config.yaml
hop_length: 160
win_length: 400
encoder_activation: "quick_gelu"
encoder_patch_size: [8, 8]
encoder_layers: 6
decoder_attention: false
optimizer: "muon"
orthogonalizer: "newton_schulz_5"
Rows from block 4 of the decoder, named by matrix and row number. Rows with one number belong to one channel. Each number is 50 + 12 x the weight over its row's rms, rounded and kept within 0 to 99. All counts start at 0. After the name is the row's rms in percent of the matrix's.
# convs0: first 3x3 conv (decoder.decb.1.0.convs.0.weight, 128x128x3x3), inputs 45-49, a 3x3 kernel for each
# convs1: second 3x3 conv (decoder.decb.1.0.convs.1.weight, 128x128x3x3, transposed), outputs 45-49, a 3x3 kernel for each
convs0.4 116:72 50 50 50 50 30 50 50 68 50 50 41 50 99 50 52 50 50 50 50 50 52 50 50 50 50 50 50 50 50 50 50 50 50 50 50 50 50 50 50 50 50 50 50 50
convs0.5 047:50 50 50 50 50 50 50 50 50 56 63 50 50 50 50 51 51 51 50 00 00 60 56 66 53 52 64 50 50 50 50 50 50 56 51 51 49 49 48 50 50 50 50 50 50
convs0.6 038:85 50 50 50 50 50 50 50 50 50 49 50 50 42 49 50 50 50 50 51 51 51 51 51 54 50 50 46 46 46 50 50 50 50 50 50 49 48 48 50 50 49 50 50 50
convs0.7 060:50 50 50 99 50 50 50 36 50 50 50 29 50 50 50 34 50 45 50 50 50 50 49 37 45 49 46 50 50 50 50 50 50 50 50 50 50 13 50 51 56 50 50 76 79
convs0.8 051:49 50 50 50 50 50 59 50 53 50 50 50 56 65 50 50 50 51 50 50 50 50 50 49 31 32 50 50 50 50 50 50 50 50 50 50 50 51 54 50 50 50 50 50 50
convs0.9 054:50 50 50 50 50 50 50 50 50 50 50 50 50 50 50 50 50 51 57 57 56 52 51 51 50 50 50 50 50 50 50 50 50 50 50 50 50 50 50 50 50 51 50 50 50
convs0.10 115:66 50 50 76 50 50 30 25 50 50 50 14 89 50 99 50 04 30 50 50 50 50 50 50 50 50 50 50 50 50 50 50 50 50 50 50 50 50 50 50 50 50 50 50 50
convs0.11 159:50 49 44 50 50 50 32 50 50 10 52 00 50 50 50 50 42 50 50 50 50 50 50 50 50 50 50 50 50 50 50 50 50 50 50 50 50 50 58 50 50 50 50 50 50
convs0.12 028:50 50 51 50 50 51 50 50 57 49 50 50 50 50 48 50 50 50 51 51 51 51 51 51 51 51 54 50 50 50 50 50 50 50 50 50 50 50 50 49 50 50 58 53 50
convs0.13 052:50 50 50 50 50 50 50 50 50 50 50 50 50 50 50 50 50 50 50 40 17 50 50 50 51 50 50 50 50 50 50 50 50 50 50 50 41 43 46 50 50 52 50 50 50
convs0.14 082:18 50 50 47 50 50 50 50 50 54 50 52 51 50 50 50 50 50 50 50 50 50 50 50 50 50 50 50 50 50 50 50 50 50 50 50 50 50 50 51 50 50 52 50 47
convs0.15 082:48 50 50 50 50 50 45 50 50 50 50 50 50 50 50 50 50 50 50 50 51 50 50 50 50 50 50 50 50 50 50 50 50 50 50 50 46 50 51 49 42 50 50 44 49
convs0.16 083:50 50 50 50 50 50 50 50 50 50 50 50 50 50 50 50 50 50 50 50 50 50 50 50 50 50 50 50 50 50 50 50 50 50 50 50 50 50 50 50 50 50 50 49 49
convs0.17 203:50 50 50 50 50 50 50 50 50 50 50 50 50 50 50 50 50 50 50 50 50 50 50 50 50 50 50 50 50 50 50 50 50 50 50 50 51 50 50 50 50 50 50 50 50
convs0.18 168:39 43 50 31 42 50 50 47 50 38 50 43 40 19 31 39 50 41 50 50 50 50 50 50 50 50 50 50 50 50 50 50 50 50 50 50 49 50 50 50 50 50 50 50 50
convs0.19 141:43 50 50 50 47 43 00 50 99 49 57 50 82 51 54 50 00 93 50 50 50 50 50 50 50 50 50 50 50 50 50 50 50 50 50 50 50 48 50 50 47 50 50 50 50
convs0.20 238:50 50 50 50 50 50 50 50 57 50 50 50 50 50 50 50 50 50 50 50 50 50 50 50 48 50 50 50 50 50 50 50 50 50 50 50 50 50 50 50 50 50 50 50 49
convs0.21 235:48 50 46 86 57 52 46 49 50 50 51 50 53 50 51 50 50 49 50 50 50 50 50 49 50 50 45 50 50 50 50 50 50 50 50 50 50 50 50 50 50 50 50 50 50
convs0.22 058:51 50 51 50 50 51 50 50 50 50 50 50 50 50 50 50 50 50 50 50 50 50 50 50 50 50 50 50 50 50 50 50 50 50 50 50 50 49 50 50 36 50 50 43 49
convs0.23 128:50 50 50 55 66 50 50 68 50 50 50 50 50 50 50 50 50 50 50 50 50 50 50 50 50 50 50 50 50 50 50 50 50 50 50 50 49 50 48 50 50 50 50 50 50
convs0.24 046:50 50 50 50 50 50 50 50 50 50 50 50 48 50 50 50 50 49 22 50 49 50 50 67 50 50 50 50 50 50 50 50 50 50 50 50 52 51 50 50 50 50 50 50 50
convs0.25 064:51 50 50 50 50 50 50 50 50 50 50 50 50 50 50 50 50 50 50 50 50 50 50 50 49 50 50 50 50 50 50 50 50 50 50 50 50 50 50 50 50 50 49 49 50
convs0.26 098:50 50 46 50 50 49 45 37 42 53 50 69 50 50 53 49 50 50 50 50 50 50 50 50 67 50 50 50 50 50 50 50 50 50 50 50 50 50 50 50 50 50 51 50 50
convs0.27 190:50 50 50 50 50 50 50 50 50 50 50 50 50 50 50 50 50 50 50 50 50 50 50 50 50 50 50 50 50 50 50 50 50 50 50 50 50 50 50 50 50 50 50 47 48
convs0.28 058:51 50 50 50 50 50 51 50 50 50 51 53 54 50 51 52 50 51 50 50 27 50 50 50 99 51 50 50 50 50 50 50 50 50 52 51 50 50 49 50 50 50 50 50 50
convs0.29 071:50 45 50 50 50 50 50 50 50 50 50 50 50 50 50 50 50 50 50 50 50 47 48 50 50 50 50 50 50 50 50 50 50 50 50 50 50 50 50 00 50 00 50 50 50
convs0.30 112:33 50 50 50 50 55 32 50 50 50 50 50 50 50 45 50 50 50 50 50 50 50 50 50 50 50 50 50 50 50 50 50 50 50 50 50 50 50 50 50 50 50 50 50 50
convs0.31 051:50 50 50 50 50 50 50 50 50 50 50 50 50 50 50 50 50 50 50 50 50 50 50 50 50 50 50 50 50 50 54 54 54 50 50 50 50 50 50 50 50 50 50 50 50
convs0.32 245:49 47 43 50 50 50 49 50 50 36 36 45 24 45 48 37 47 50 50 50 50 50 50 49 50 50 50 50 50 50 50 50 50 50 50 50 54 53 50 50 50 50 50 50 50
convs0.33 065:50 50 50 50 50 50 50 50 50 50 50 50 50 51 51 54 56 50 50 50 51 50 50 50 50 50 50 50 50 50 50 50 50 50 50 50 52 56 50 50 50 50 58 51 50
convs0.34 326:50 50 50 50 50 50 49 50 50 50 50 50 50 50 50 50 50 50 50 50 50 50 50 50 50 50 50 50 50 50 50 50 50 50 50 50 50 50 50 50 50 50 50 50 50
convs0.35 043:40 50 50 50 50 50 51 51 50 50 50 50 50 50 50 49 49 50 50 50 50 50 50 50 50 50 50 50 50 50 50 50 50 49 50 50 50 72 68 50 50 41 50 50 50
convs0.36 073:49 50 50 50 42 50 50 49 50 50 50 50 50 50 50 50 50 50 46 42 41 50 50 50 50 50 50 50 50 50 50 50 50 50 50 49 45 49 39 50 50 50 50 50 50
convs0.37 104:50 50 50 50 50 50 50 49 48 50 50 50 50 50 50 50 50 50 50 50 50 50 50 50 50 50 50 50 50 50 50 50 50 50 50 50 50 53 49 50 50 49 50 91 50
convs0.38 056:50 50 50 50 50 50 50 50 50 51 52 51 53 53 50 50 51 52 52 54 50 59 52 51 51 51 50 50 50 50 50 50 50 50 50 50 50 50 50 50 50 50 50 50 50
convs0.39 177:58 50 71 50 50 99 66 53 69 52 58 50 50 50 64 63 50 50 50 50 49 50 50 50 50 50 50 50 50 50 50 50 50 50 50 50 50 50 50 50 50 50 50 50 51
convs0.40 098:50 50 50 50 50 52 50 50 50 50 50 49 50 51 50 50 50 50 28 50 73 50 50 48 60 50 42 50 50 50 50 50 50 50 50 50 51 50 50 50 50 50 50 50 50
convs0.41 099:56 50 50 50 50 50 35 50 50 50 50 52 50 50 50 50 50 50 00 34 50 52 51 50 49 50 50 50 50 50 50 50 50 50 50 50 50 50 50 50 50 50 38 29 50
convs0.42 058:50 50 50 52 51 51 50 50 50 50 50 50 50 50 50 50 50 50 50 50 50 50 50 50 50 50 50 50 50 50 99 99 99 50 50 30 50 50 55 46 47 47 50 50 50
convs0.43 055:50 50 50 50 50 50 50 50 50 50 50 50 50 50 50 51 52 51 50 50 50 50 50 50 50 50 50 50 50 50 50 50 50 50 50 50 50 50 50 50 50 51 49 50 50
convs0.44 090:50 50 50 50 50 50 50 50 50 50 50 50 50 50 50 50 50 51 48 49 50 43 50 50 52 53 53 50 50 50 50 50 50 50 50 50 50 50 45 50 50 50 50 50 50
convs0.45 089:50 50 50 50 50 50 50 50 50 50 50 50 50 50 50 50 50 50 50 50 50 50 50 51 50 50 50 50 50 50 50 50 50 50 50 50 50 50 50 47 50 50 50 50 55
convs0.46 026:48 50 50 50 50 50 50 50 50 50 50 49 50 50 50 51 50 50 49 50 50 48 49 50 50 50 50 50 50 50 50 50 50 54 52 50 50 50 50 50 50 50 50 50 50
convs0.47 043:50 50 50 50 50 50 50 50 50 50 50 50 50 50 50 50 50 50 50 50 50 50 50 50 50 50 50 50 50 50 50 50 50 51 54 50 46 46 41 50 49 49 50 50 50
convs0.48 059:00 48 84 43 46 50 50 50 50 50 50 99 50 50 42 50 50 50 62 52 50 50 50 50 50 50 50 50 50 50 50 50 50 50 50 50 50 50 50 49 46 44 50 50 50
convs0.49 135:44 50 50 50 50 50 50 50 50 50 49 47 50 50 50 50 49 50 50 50 50 50 50 50 50 50 50 50 50 50 50 50 50 50 50 50 50 50 41 50 50 50 53 50 50
convs0.50 048:50 50 50 50 50 50 50 50 50 50 50 50 50 51 50 51 50 50 50 50 50 50 50 50 50 50 50 50 50 50 50 50 50 50 50 50 50 39 32 50 50 50 59 53 97
convs0.51 116:50 50 49 50 50 50 50 50 50 50 50 50 50 50 50 50 50 50 50 50 50 50 50 50 47 49 46 50 50 50 50 50 50 50 50 50 50 50 50 50 48 49 43 43 49
convs0.52 050:50 50 50 50 50 48 50 50 48 50 50 50 50 50 50 50 50 50 50 50 50 50 50 50 50 50 50 50 50 50 50 50 50 50 50 50 50 50 50 50 50 50 50 50 50
convs0.53 067:50 50 50 50 50 50 50 50 50 50 50 50 50 50 50 50 50 50 50 50 50 50 50 50 48 48 42 50 50 50 50 50 50 50 50 50 50 51 51 50 50 50 50 50 50
convs0.54 036:50 50 50 48 51 50 48 50 49 49 50 50 50 50 50 50 50 50 50 50 50 50 50 50 52 51 50 50 50 50 91 50 50 50 50 50 51 51 52 50 50 50 50 50 50
convs0.55 119:51 50 49 01 39 50 50 50 50 67 50 50 47 47 21 25 50 50 50 50 50 50 50 50 50 50 50 50 50 50 50 50 50 51 50 50 50 50 50 50 50 50 50 45 49
convs0.56 129:49 50 50 49 50 50 50 50 50 50 49 50 48 50 50 50 50 50 50 50 50 50 50 50 50 50 50 50 50 50 50 50 50 50 50 50 50 50 50 50 50 50 54 50 50
convs0.57 148:50 47 50 50 46 50 34 44 49 50 35 50 49 49 50 50 50 50 50 51 52 50 50 50 50 50 50 50 50 50 50 50 50 50 50 50 50 50 50 50 50 47 50 50 50
convs0.58 028:50 49 47 49 49 49 50 50 50 50 50 50 50 50 50 50 50 50 50 50 50 50 50 50 50 50 50 50 50 50 50 50 50 49 50 50 50 50 50 50 50 50 50 25 19
convs0.59 062:35 50 50 50 50 50 50 50 50 50 50 50 50 23 50 50 49 50 50 50 50 50 50 50 50 49 47 50 50 50 50 50 50 50 50 50 50 50 49 50 50 50 50 50 50
convs0.60 080:50 50 50 50 50 50 47 50 49 50 50 50 50 50 50 54 52 50 51 50 50 50 50 50 50 50 51 50 50 50 50 50 50 50 50 50 00 50 42 50 50 48 50 50 50
convs0.61 034:50 50 50 50 50 50 50 51 53 50 49 49 50 50 50 50 50 50 51 50 50 52 51 51 51 51 50 50 50 50 50 50 50 50 50 50 50 50 50 49 49 38 67 50 50
convs0.62 037:50 50 50 50 50 50 50 51 51 50 50 50 59 50 50 51 51 50 50 49 49 51 50 50 50 50 50 50 50 50 50 50 50 50 50 50 50 50 51 50 50 50 50 50 50
convs0.63 061:50 50 50 50 50 50 50 50 50 50 50 50 50 50 50 50 50 50 50 50 50 50 50 50 50 50 50 50 50 50 50 50 50 76 80 64 50 50 49 50 50 50 61 50 50
convs0.64 035:50 50 48 50 50 50 50 50 50 52 58 50 48 50 50 50 50 49 50 50 50 50 50 54 49 49 49 50 50 50 51 50 50 50 50 50 50 50 50 50 50 50 50 50 50
convs0.65 054:50 50 50 50 50 50 52 50 50 50 50 50 50 50 50 50 50 50 81 51 50 50 50 50 50 50 49 50 50 50 50 50 50 25 28 30 50 50 50 50 50 50 50 50 50
convs0.66 168:45 50 50 50 50 49 51 50 50 57 50 50 33 50 00 49 50 50 50 50 50 50 50 50 50 50 50 50 50 50 50 50 50 47 49 50 52 50 50 50 50 50 50 50 50
convs0.67 106:50 50 48 50 50 50 50 50 50 50 50 50 51 50 50 48 50 50 91 50 51 49 49 49 50 50 50 50 50 50 50 50 50 50 50 50 57 55 53 50 50 50 39 49 45
convs0.68 042:50 50 50 50 50 50 50 50 50 50 50 50 51 50 50 50 50 50 50 50 50 52 51 51 59 50 50 50 50 50 50 50 50 50 50 50 50 50 50 50 50 50 50 50 50
convs0.69 053:50 50 50 65 50 50 50 50 50 50 50 50 51 51 50 50 50 50 50 16 37 59 54 56 59 50 50 50 50 50 50 50 50 50 50 50 50 50 50 50 50 50 50 50 50
convs0.70 055:50 50 50 50 50 50 50 50 50 50 50 50 50 50 50 50 50 50 50 50 50 50 50 50 50 50 50 50 51 51 50 50 50 50 50 50 50 50 51 50 50 56 50 64 99
convs0.71 166:50 50 50 50 51 50 50 50 50 50 50 50 50 50 50 50 50 50 50 50 50 50 50 50 50 50 60 50 50 50 50 50 50 50 50 50 50 50 50 50 74 63 50 50 50
convs0.72 075:50 50 50 50 50 50 50 50 50 50 50 50 50 50 50 50 50 50 46 48 48 50 50 50 49 50 50 50 50 50 50 50 50 50 50 50 50 50 50 50 50 50 50 50 50
convs0.73 144:49 50 50 50 50 50 50 50 50 50 50 50 50 50 50 50 50 50 50 50 50 50 50 50 54 53 52 50 50 50 50 50 50 50 50 50 50 50 50 50 50 50 50 50 50
convs0.74 049:49 50 50 49 50 50 50 50 49 50 50 50 53 51 50 50 52 50 10 00 37 50 50 50 21 50 17 50 50 50 50 50 50 50 50 50 50 50 50 50 50 50 50 50 50
convs0.75 044:50 50 50 31 50 50 50 50 50 51 51 51 50 50 50 50 50 50 49 49 49 49 49 49 62 63 56 50 50 50 50 50 50 50 50 50 50 50 50 50 50 50 50 50 50
convs1.4 132:48 50 42 99 86 50 99 49 49 45 50 51 99 50 47 42 47 49 50 50 50 50 50 50 50 50 50 50 50 50 50 50 50 50 50 50 50 50 50 50 50 50 50 50 50
convs1.5 079:50 50 50 43 50 49 50 50 50 50 50 50 51 70 50 50 50 50 50 31 39 50 51 50 49 47 48 50 50 50 46 49 50 50 49 44 50 50 50 50 50 50 48 46 49
convs1.6 114:50 50 51 50 51 50 42 50 53 50 50 50 50 50 50 50 50 12 49 50 49 48 49 49 99 50 50 50 50 50 50 50 50 50 50 50 45 50 48 50 50 50 49 50 49
convs1.7 111:50 50 50 50 50 29 53 50 50 50 50 50 50 50 50 68 60 50 50 50 50 50 50 50 50 49 50 50 50 50 50 50 50 50 50 50 50 49 50 45 42 50 48 72 50
convs1.8 041:50 50 50 50 50 50 49 50 50 51 51 50 51 50 50 59 54 50 51 51 50 53 50 50 43 48 50 47 49 50 50 50 50 50 50 50 50 50 50 50 50 50 50 50 50
convs1.9 042:50 50 50 50 50 50 49 49 49 50 50 50 50 50 50 50 50 50 50 50 50 33 36 43 50 50 50 50 50 50 48 48 47 58 61 64 46 48 49 50 50 50 50 50 50
convs1.10 096:99 46 00 30 51 53 50 50 53 05 50 64 71 99 00 47 24 95 50 50 50 50 50 50 50 50 50 50 50 50 50 50 50 50 50 50 50 50 49 50 50 50 51 50 50
convs1.11 178:33 50 50 50 34 17 50 34 50 50 49 50 50 56 48 99 49 83 50 50 50 50 50 50 50 50 50 50 50 50 50 50 50 50 50 50 50 50 50 50 50 50 50 50 50
convs1.12 160:50 50 50 14 50 70 69 50 42 50 50 50 50 50 50 49 49 44 50 50 50 46 50 49 50 50 50 47 48 49 50 50 50 50 50 50 58 53 50 50 51 52 50 50 50
convs1.13 035:50 50 50 50 50 50 50 50 50 47 50 50 42 31 41 50 50 50 50 50 50 50 50 50 83 72 59 50 50 50 53 55 56 50 50 50 50 50 50 50 50 50 50 50 50
convs1.14 089:50 48 47 50 50 50 16 50 50 50 50 50 50 50 48 50 46 37 50 50 50 50 50 50 50 50 50 50 50 50 50 50 48 50 50 50 52 55 50 50 50 50 50 49 50
convs1.15 103:52 50 50 00 50 50 50 50 50 68 50 29 50 51 50 50 50 75 50 49 50 50 50 54 50 50 50 50 50 50 51 50 50 50 50 50 50 50 42 50 60 50 34 70 50
convs1.16 051:50 50 50 91 51 50 50 50 35 49 50 50 50 50 50 50 50 50 50 50 50 50 50 50 51 50 50 46 49 48 50 50 50 39 49 45 50 50 50 45 49 50 50 50 50
convs1.17 118:50 50 56 50 50 50 50 50 50 50 50 49 50 50 50 50 50 50 50 50 50 50 50 50 50 50 50 50 50 50 51 50 50 50 50 52 50 50 50 44 50 50 50 50 50
convs1.18 159:49 42 50 52 50 50 50 28 50 50 50 47 67 48 44 50 50 38 50 50 50 50 50 53 50 50 50 50 50 50 50 50 50 50 50 50 50 49 50 50 50 50 50 50 50
convs1.19 107:50 57 00 80 50 42 50 49 50 41 50 50 07 80 08 68 11 50 50 50 50 50 50 50 50 50 50 50 50 50 50 50 50 50 50 50 50 50 50 50 50 50 50 50 51
convs1.20 237:50 50 49 50 50 49 50 50 50 50 50 50 50 50 50 49 49 47 50 61 62 50 50 50 50 50 50 50 50 50 50 50 50 50 50 50 50 50 50 50 50 50 50 50 50
convs1.21 063:47 50 53 99 00 69 50 49 50 38 50 49 50 53 50 50 50 51 62 50 42 50 50 41 47 50 50 22 50 50 50 50 50 50 50 49 47 49 50 48 50 50 45 50 50
convs1.22 065:40 39 44 50 50 57 46 50 50 50 50 50 50 50 50 50 48 43 50 50 50 52 50 65 50 50 50 46 47 50 44 49 49 50 50 50 24 24 50 50 50 50 99 00 81
convs1.23 059:50 50 67 50 50 50 50 50 50 50 50 50 50 50 50 50 50 50 50 50 50 50 50 50 50 50 50 50 50 50 50 67 50 50 50 50 50 50 50 50 51 50 50 30 00
convs1.24 104:50 50 50 50 50 50 50 50 50 50 50 50 50 50 50 50 50 39 50 03 49 50 50 50 50 50 50 50 50 50 50 50 50 50 50 50 50 50 50 50 50 50 50 50 50
convs1.25 104:50 50 50 50 50 50 50 50 50 50 50 50 50 50 50 50 50 50 50 50 50 50 50 50 50 52 51 50 50 50 50 50 50 49 48 49 57 50 50 50 50 50 51 50 51
convs1.26 066:50 50 50 50 50 50 00 47 50 50 50 51 48 50 50 45 50 50 50 51 50 50 50 50 50 50 50 45 50 50 50 50 50 50 50 50 50 50 50 50 50 50 28 50 50
convs1.27 109:50 50 50 50 50 50 50 49 48 50 50 50 50 50 50 50 50 50 50 54 50 50 50 50 49 50 49 50 50 50 50 50 52 49 50 50 50 54 50 47 49 44 50 55 50
convs1.28 033:50 50 50 50 50 50 50 50 50 50 50 50 50 50 50 50 50 50 50 50 25 50 50 50 50 50 50 50 50 50 50 50 50 50 50 50 50 50 50 50 50 50 50 50 50
convs1.29 050:62 50 57 56 51 52 50 50 51 51 54 56 50 50 46 52 51 51 49 50 50 53 53 55 47 48 49 50 50 50 50 40 42 50 49 49 50 50 50 50 50 60 49 50 50
convs1.30 089:50 50 35 00 51 41 49 50 50 49 51 50 51 57 41 50 50 46 50 53 50 50 52 50 50 50 50 50 50 50 50 48 45 50 50 50 57 50 33 50 50 42 48 50 50
convs1.31 075:50 50 50 50 50 50 50 50 50 50 50 50 50 15 50 50 50 50 39 43 48 50 50 50 50 83 50 49 99 60 50 50 50 50 50 51 50 50 50 80 55 50 52 58 53
convs1.32 246:17 50 61 09 84 64 54 50 50 48 50 50 50 50 48 50 68 49 50 50 50 50 50 50 50 50 50 50 50 50 50 50 50 50 50 50 50 50 50 50 50 50 50 50 50
convs1.33 061:50 49 50 50 44 49 50 49 49 50 50 50 50 50 50 50 50 50 50 50 50 50 50 50 50 50 50 46 37 49 51 50 63 45 49 48 50 63 65 68 57 57 41 48 50
convs1.34 109:50 50 49 50 50 50 50 50 50 50 50 50 50 50 50 50 50 50 52 50 50 50 50 50 50 50 48 50 50 50 50 50 50 50 50 51 50 50 50 53 50 50 50 50 50
convs1.35 111:49 49 49 50 50 50 50 50 50 46 49 49 50 50 48 99 50 50 50 50 50 50 49 38 50 50 50 50 50 28 50 50 50 50 50 50 50 50 50 50 50 50 50 50 50
convs1.36 075:50 50 50 50 50 50 50 50 50 51 56 61 50 50 50 51 50 50 57 55 50 50 50 50 50 50 50 50 50 50 50 50 50 50 49 49 50 50 50 50 50 50 50 50 50
convs1.37 043:50 49 49 50 50 48 50 50 50 50 50 50 50 50 50 50 50 50 50 50 49 50 50 50 50 50 50 53 51 55 61 50 57 54 51 50 50 50 50 47 50 50 50 50 50
convs1.38 073:43 50 50 50 50 50 50 50 50 50 50 49 49 49 49 50 50 50 50 50 50 51 51 51 50 49 49 50 50 50 50 50 50 49 49 49 50 50 50 50 50 50 50 48 49
convs1.39 121:50 50 43 00 75 00 50 49 50 50 50 50 76 50 00 50 50 72 50 50 50 50 50 50 50 50 50 50 50 50 50 50 50 50 50 50 50 50 50 50 48 50 50 50 50
convs1.40 065:50 50 50 50 59 54 53 50 62 50 50 50 50 50 54 80 48 36 49 50 50 46 43 48 53 61 50 66 56 50 37 50 50 50 50 50 50 50 49 50 50 50 51 50 50
convs1.41 061:59 50 50 59 50 50 50 50 50 51 50 50 61 75 54 50 50 50 50 50 48 49 49 49 28 50 33 36 49 48 50 50 50 50 50 50 50 50 50 50 50 50 50 50 50
convs1.42 058:50 50 50 50 50 50 51 50 50 50 50 50 49 50 50 50 50 50 50 50 50 50 50 50 50 50 50 50 50 50 50 49 46 50 50 50 50 50 50 50 50 50 50 52 50
convs1.43 062:50 50 50 50 50 50 50 50 50 50 50 50 50 50 50 50 50 50 50 48 50 50 50 50 50 32 50 50 50 50 50 50 50 50 50 50 26 99 50 50 50 50 50 50 50
convs1.44 021:50 50 50 50 50 51 43 50 50 50 50 50 50 50 50 50 50 50 50 50 50 49 49 49 50 50 50 50 50 50 50 50 49 50 50 50 50 50 50 50 50 50 49 49 49
convs1.45 076:50 50 50 50 50 50 50 50 50 50 50 50 50 50 49 50 50 50 50 50 50 50 50 50 50 50 50 50 50 50 50 50 50 50 50 50 49 33 50 50 50 50 50 50 50
convs1.46 149:52 52 50 48 50 50 50 50 50 51 50 50 53 50 50 50 51 50 42 50 50 50 50 50 50 50 50 50 50 51 50 50 50 50 50 50 50 60 51 50 50 50 50 50 50
convs1.47 051:50 50 50 50 50 50 49 50 50 50 50 50 51 50 50 50 50 50 50 50 50 51 50 50 50 50 50 50 50 50 50 50 50 50 50 50 51 52 52 50 50 50 50 57 81
convs1.48 062:56 53 50 13 31 50 49 06 50 65 50 67 51 50 56 50 51 02 48 50 49 50 51 49 51 50 49 50 50 45 50 50 50 55 52 50 50 50 56 50 50 55 50 50 50
convs1.49 100:50 50 50 00 48 50 34 40 50 50 50 50 50 50 50 47 40 50 50 50 50 50 50 50 50 50 50 50 50 50 50 50 50 50 50 50 00 43 50 50 50 50 68 50 50
convs1.50 060:50 50 50 50 50 50 50 50 50 50 50 50 50 50 50 50 50 50 50 48 50 50 24 50 73 50 50 50 50 49 50 50 50 50 50 50 28 49 49 50 49 49 55 50 50
convs1.51 091:53 50 47 50 50 42 50 61 50 50 50 50 50 50 50 50 50 50 50 50 50 50 50 50 48 49 50 44 50 50 49 50 50 50 50 50 50 56 51 47 50 50 61 50 50
convs1.52 038:50 50 50 50 50 50 51 51 50 50 50 50 50 50 17 50 50 50 49 50 50 50 50 51 43 49 50 50 50 50 50 50 50 50 50 50 50 51 51 50 50 50 50 50 50
convs1.53 048:50 50 50 50 50 50 50 50 50 50 50 50 50 50 50 50 50 50 50 48 50 50 50 50 50 50 50 45 50 50 50 50 50 50 49 49 50 50 50 50 50 50 50 50 50
convs1.54 151:50 50 50 50 50 50 50 50 50 50 50 50 50 50 50 50 50 50 43 49 50 50 50 50 51 56 57 50 50 50 50 50 50 50 50 50 50 50 50 50 50 50 50 50 50
convs1.55 085:52 50 34 50 99 99 52 51 50 48 50 50 51 51 50 50 47 50 50 50 51 52 50 50 50 50 50 50 50 43 50 50 50 50 50 50 50 50 50 50 50 50 50 50 47
convs1.56 162:50 30 50 50 50 50 50 50 39 50 50 36 50 50 50 50 50 50 50 50 50 50 50 50 50 50 50 50 50 50 50 50 50 50 50 51 45 50 50 49 50 50 99 48 50
convs1.57 096:51 50 47 50 50 50 50 50 50 47 50 50 50 50 47 50 91 48 50 50 52 50 50 50 49 50 50 50 50 50 50 50 50 50 50 48 50 47 50 50 50 50 49 50 50
convs1.58 070:50 50 50 49 50 50 50 50 50 50 50 50 50 50 50 50 50 50 50 50 50 57 55 54 50 50 50 46 44 13 55 50 50 50 50 48 50 50 50 50 50 50 50 50 50
convs1.59 163:23 16 50 50 50 50 50 50 50 50 50 50 49 50 50 50 50 50 50 50 50 50 50 50 50 50 50 50 50 50 50 50 50 50 50 50 19 51 50 50 57 50 61 50 50
convs1.60 056:50 56 56 51 51 51 50 51 50 50 50 49 49 49 49 45 49 50 50 50 50 51 50 50 50 49 50 50 50 50 47 49 49 50 50 61 53 51 50 50 41 44 99 50 99
convs1.61 080:50 50 50 50 50 50 50 50 50 55 50 50 50 28 50 57 50 50 50 50 50 50 51 51 50 50 50 50 50 50 50 51 52 50 50 50 50 50 50 50 50 50 50 50 50
convs1.62 089:53 52 50 50 50 50 50 50 47 50 56 50 50 47 48 50 50 50 50 50 50 40 45 50 50 50 53 50 50 50 49 49 48 50 50 50 51 50 50 50 50 50 50 50 50
convs1.63 048:50 48 50 50 50 50 50 50 50 50 50 50 50 50 50 50 50 47 50 50 50 50 50 50 50 50 50 50 51 50 59 53 53 50 50 50 50 50 50 50 50 49 50 50 49
convs1.64 105:50 50 50 21 50 52 50 50 50 50 50 50 33 39 46 53 53 50 50 50 50 50 50 50 50 50 50 50 50 50 50 50 50 50 49 48 50 50 50 50 50 50 50 50 50
convs1.65 050:50 50 50 54 52 51 50 50 50 50 50 50 50 49 50 50 50 50 50 50 50 50 50 50 50 50 50 47 48 73 50 50 80 36 43 50 50 50 50 50 50 50 50 50 50
convs1.66 148:55 21 50 99 88 67 99 00 50 50 55 50 50 47 50 00 50 50 50 51 50 50 50 49 50 50 50 50 50 50 50 50 50 50 50 50 50 50 50 50 50 50 50 50 50
convs1.67 089:50 50 50 00 50 92 37 50 50 50 50 50 50 49 27 50 50 49 50 50 50 50 99 53 50 72 50 51 51 51 50 50 50 50 50 50 50 50 50 50 50 50 49 50 50
convs1.68 063:50 50 60 68 50 49 51 50 51 50 50 50 57 50 40 48 43 46 49 50 51 51 50 56 49 49 50 50 50 50 50 50 50 50 50 50 50 50 50 78 50 50 49 50 50
convs1.69 094:50 50 50 50 50 53 42 50 50 50 50 50 50 50 50 50 46 29 44 49 49 51 50 50 50 51 51 50 50 51 50 50 50 50 50 50 66 50 50 50 53 61 52 52 50
convs1.70 052:51 50 50 50 50 50 50 50 50 50 50 50 50 50 50 50 50 50 50 50 53 50 50 50 50 50 50 50 95 69 50 50 50 50 50 50 50 50 50 50 50 50 50 85 50
convs1.71 129:50 50 50 52 50 52 50 50 54 51 50 50 50 50 50 50 50 50 50 50 50 50 50 49 50 50 50 50 50 50 50 50 50 50 52 50 50 50 50 50 50 45 36 50 50
convs1.72 034:50 50 50 50 50 50 50 50 50 50 50 50 50 50 50 50 50 50 50 50 50 50 50 54 50 50 50 50 50 50 51 51 50 51 50 50 51 50 50 50 50 50 50 49 45
convs1.73 050:50 50 50 50 50 50 50 50 50 50 50 50 50 50 50 50 50 50 50 50 50 50 50 50 50 50 50 50 50 50 50 50 50 50 50 50 50 50 50 50 50 50 50 50 50
convs1.74 072:50 50 50 50 50 50 50 50 50 50 50 50 54 50 50 49 49 50 50 50 50 50 03 50 50 50 50 50 50 50 50 50 50 50 50 50 50 50 50 50 50 50 50 50 50
convs1.75 036:50 50 50 49 50 50 47 50 50 50 50 39 51 50 50 78 82 50 29 50 50 50 50 50 50 50 49 50 29 50 50 46 29 51 58 60 50 61 51 49 49 50 61 50 51